{"model": "contrastive audio-text model", "encoder_arch": "caformer", "encoder_norm_position": "pre", "encoder_mlp_ratio": 4, "encoder_expert_mlp_ratio": 1, "text_encoder_mlp_ratio": 4, "momentum": 0.95, "ema_decay": 0.999, "batch_size": 256}
Rows from block 4 of the audio encoder of a small contrastive audio-text model, named by matrix and row number. Rows with one number belong to one neuron. Each number is 500 + 25 x the weight over its row's rms, rounded and kept within 0 to 999. All counts start at 0. Numbers have three digits each. After the name is the row's rms in percent of the matrix's.
After each neuron's rows are labels from the 100 clips, of 14848, where the neuron reaches its highest value: "band" is the frequency band that holds the peak. Only what is clearly more common there than usual is listed. The data: synthetic speech, music and everyday sounds put through simulated rooms and audio effects. In brackets: how many of the 100, against the usual share in percent.
# fc1: MLP up (encoder.blocks.4.mlp.fc1.weight, 384x96), inputs 0-47
# fc2: MLP down (encoder.blocks.4.mlp.fc2.weight, 96x384, transposed), outputs 0-47

fc1.133 092:516485491504494512520507525554504505493525524454491467522459476493474475503468512511505531534497521484492474504476491511505569468470478530473529
fc2.133 101:522500529528425544471466532486557507532493465511453483539489546518486493475497506459483501500495482558475514492496502489513458540497484501473530
band: 0 to 250 Hz (30 vs 12.5)

fc1.172 100:527472481505524458521463482503493471494512517498481497508471560529494482493514504506491469487502501500466472536505545470516468484462500484448470
fc2.172 103:533492509512509483512527497468481492469512476506481529519510458506509504509547528507491497566485510519496482492477529481512520503541538516525483
band: 1000 to 2000 Hz (36 vs 12.5)

fc1.288 101:470454512508528530494484523507513469495448498505486472505504472475451530517516471498518489534479525499485504518544487496524515480472517484525506
fc2.288 100:503506557480494466506463502494512494543511531507493534494493478507542513556425559477508467489481458479538462461514515502491470482516529551470484
band: 1000 to 2000 Hz (32 vs 12.5); 250 to 500 Hz (32 vs 12.5)

fc1.104 106:515530516501492520486530501529462425513512483529502474496515495464523485511511472501517498499538523460507504469520497502524539478464521521484497
fc2.104 099:527526529483522473495533493437470474487469476502510519511495505531455499455482485498547432481493510496505480454463517485488467484535497546492531
band: 0 to 250 Hz (90 vs 12.5)

fc1.221 091:491461521510479543546508479455504514551526510518505525539480496499520470524477496522517448501509445490456490528505521507470527493510510512447514
fc2.221 106:541457492497510460500482491536518481486502546524475521490513493508511498495534458459500495511504485510509494464484479482503453506476549477498512
band: 4000 to 8000 Hz (59 vs 25)

fc1.218 116:481456489545513532491538439505515528512483500510509472474509521515489515464528531502495509503494501482457473508469544482435524510505498511499471
fc2.218 115:499518482485498536502502552528529520502516512464493498512461504515455482557488470525550488487490472446553525486501511510507514514482488532512493
band: 4000 to 8000 Hz (50 vs 25)

fc1.310 117:485473498506482507468490511487490487501505493530539534453486474446486524487463498537503505519474508515522480486574477530504505501509509482526507
fc2.310 120:512499513496507508522501484489514538483557451502473477491484480471508478502524497513485439566465509489527512430480511478516534481495537517520537
band: 1000 to 2000 Hz (50 vs 12.5)

fc1.298 114:451492490553464490527486508540498507559494530515485481506469512455471505464445514521502468515463485490533520506482538506475493474543480470482488
fc2.298 110:543551527480465516498440473535492511510539514452435522499457487526507488524533493519522504514536483499499504494459535500475527445509511513443498
band: 0 to 250 Hz (34 vs 12.5)

fc1.190 108:511483474531522477498461496521516519504511514472507525520554517497477489493494469517488544511524537549478488502480496489492471484454500496466499
fc2.190 117:483511489458477505505522481535466475494518493509466545499505495461520499510492529508557466542505461488511511465473508505467495497508517536480504
band: 1000 to 2000 Hz (32 vs 12.5)

fc1.94 136:496485524512489467543500438470481530530501531518481512480490502523473477466494493512555479492494501503499550491480459524509495479458533490484497
fc2.94 126:501554499439509519529515465530457499461475505466488499505518490466504512501534511465564515519452507505459492503526515504495492504516508477474489
band: 4000 to 8000 Hz (61 vs 25)

fc1.129 070:482463514537534540494514507463549470489522495520538506495500499517490505495482542479502515462515499522443475504515524499470472518499500514476531
fc2.129 069:489443505478527502499520477530512506474529563494496494535505485563470516503518470472503528509503493474488497518539465475551512492517513535500524
band: 4000 to 8000 Hz (57 vs 25)

fc1.119 110:525521480461513512488487463468489481526495540476566522512467514514484543458495492520512520510502505473513469537538497498530468525523516555533476
fc2.119 113:559489536509482537510508504488522504535509507505468530496488480522517469491503509523485493451519492495530528518517488524488551474518517531450507
band: 0 to 250 Hz (42 vs 12.5)

fc1.146 127:461499548507495526443486504504510494475477512501564523496534527491500540527472473478492517479515525580490514509528496485519504533491473493497542
fc2.146 117:503489493514521484508547533461460531480508437505480537486514513470529519498507498469501500534492497485548502499494493492473527503499494542505499
band: 250 to 500 Hz (46 vs 12.5)

fc1.286 127:463491477491454500485545504515537516482453498509496522490520499477469480528497491494459514543533456524494500498533500475518482503496526469483495
fc2.286 105:471487479497487522500501510448549501481472508530490497495510529472529516500478540523510529534529540505513485523521474510488508498507487553493510
band: 4000 to 8000 Hz (66 vs 25)

fc1.308 136:529452547493503577495487508540504494508485507503505500494457482478457497531487495533488524516480511543489460470488481521504475494489507487473569
fc2.308 152:481478489504480487493502500471505525491503502519513513537528480495534517475454476510506499468515544478494509498500488528483486452508498520503490
band: 1000 to 2000 Hz (48 vs 12.5)

fc1.175 101:517499509560481450527529502493484492504504562489495458488473524509480483488503460541487481475502553536488510434499537508478500483507486517500494
fc2.175 107:514542502475463505488520490506504503507480507481511500467470495480526520532483526497509469479542524515502572536441544451528482511521484499496480
band: 0 to 250 Hz (40 vs 12.5)

fc1.222 096:501496539475517469504487530490513497468543492512494503540511479465504520522493526514481486543510506543492490474499486479477460436498520514517502
fc2.222 098:511519476494514497525543477527522508479484505474541491496473519512519478458529514475507471521552505438440498514476466538511514492514524488482554
band: 0 to 250 Hz (73 vs 12.5)

fc1.114 100:504531487497494535537496481479518509448529544506497554533488536519487492494446481450514471501528498515464443477545522481499469469522529504527504
fc2.114 114:514475517503482493481528523540489482500460524472481499459497550444490494509505536516459501484492512499562496525507529512453456524479509515502478
band: 250 to 500 Hz (42 vs 12.5); 0 to 250 Hz (33 vs 12.5)

fc1.337 095:487465482496533456484490501457511528531486531449480498515522472463480480509496515529509495499476518486480464536461485495495519494468497502475500
fc2.337 082:475483522485485511483489484471508479500554469478530531489494486527451547499466501474522508466493452501491509507504535483531485502464561490515502
band: 4000 to 8000 Hz (54 vs 25)

fc1.305 105:518520478511440478517536468524504539508494519517538494506511517499518465519533498505468502560475480486505535500494488466544494514512503506437530
fc2.305 087:518506449530513493483515475468538515474503511494510487467512496479490494523461509515498489514499515524491490494501487535516488514487564478513534
band: 0 to 250 Hz (44 vs 12.5)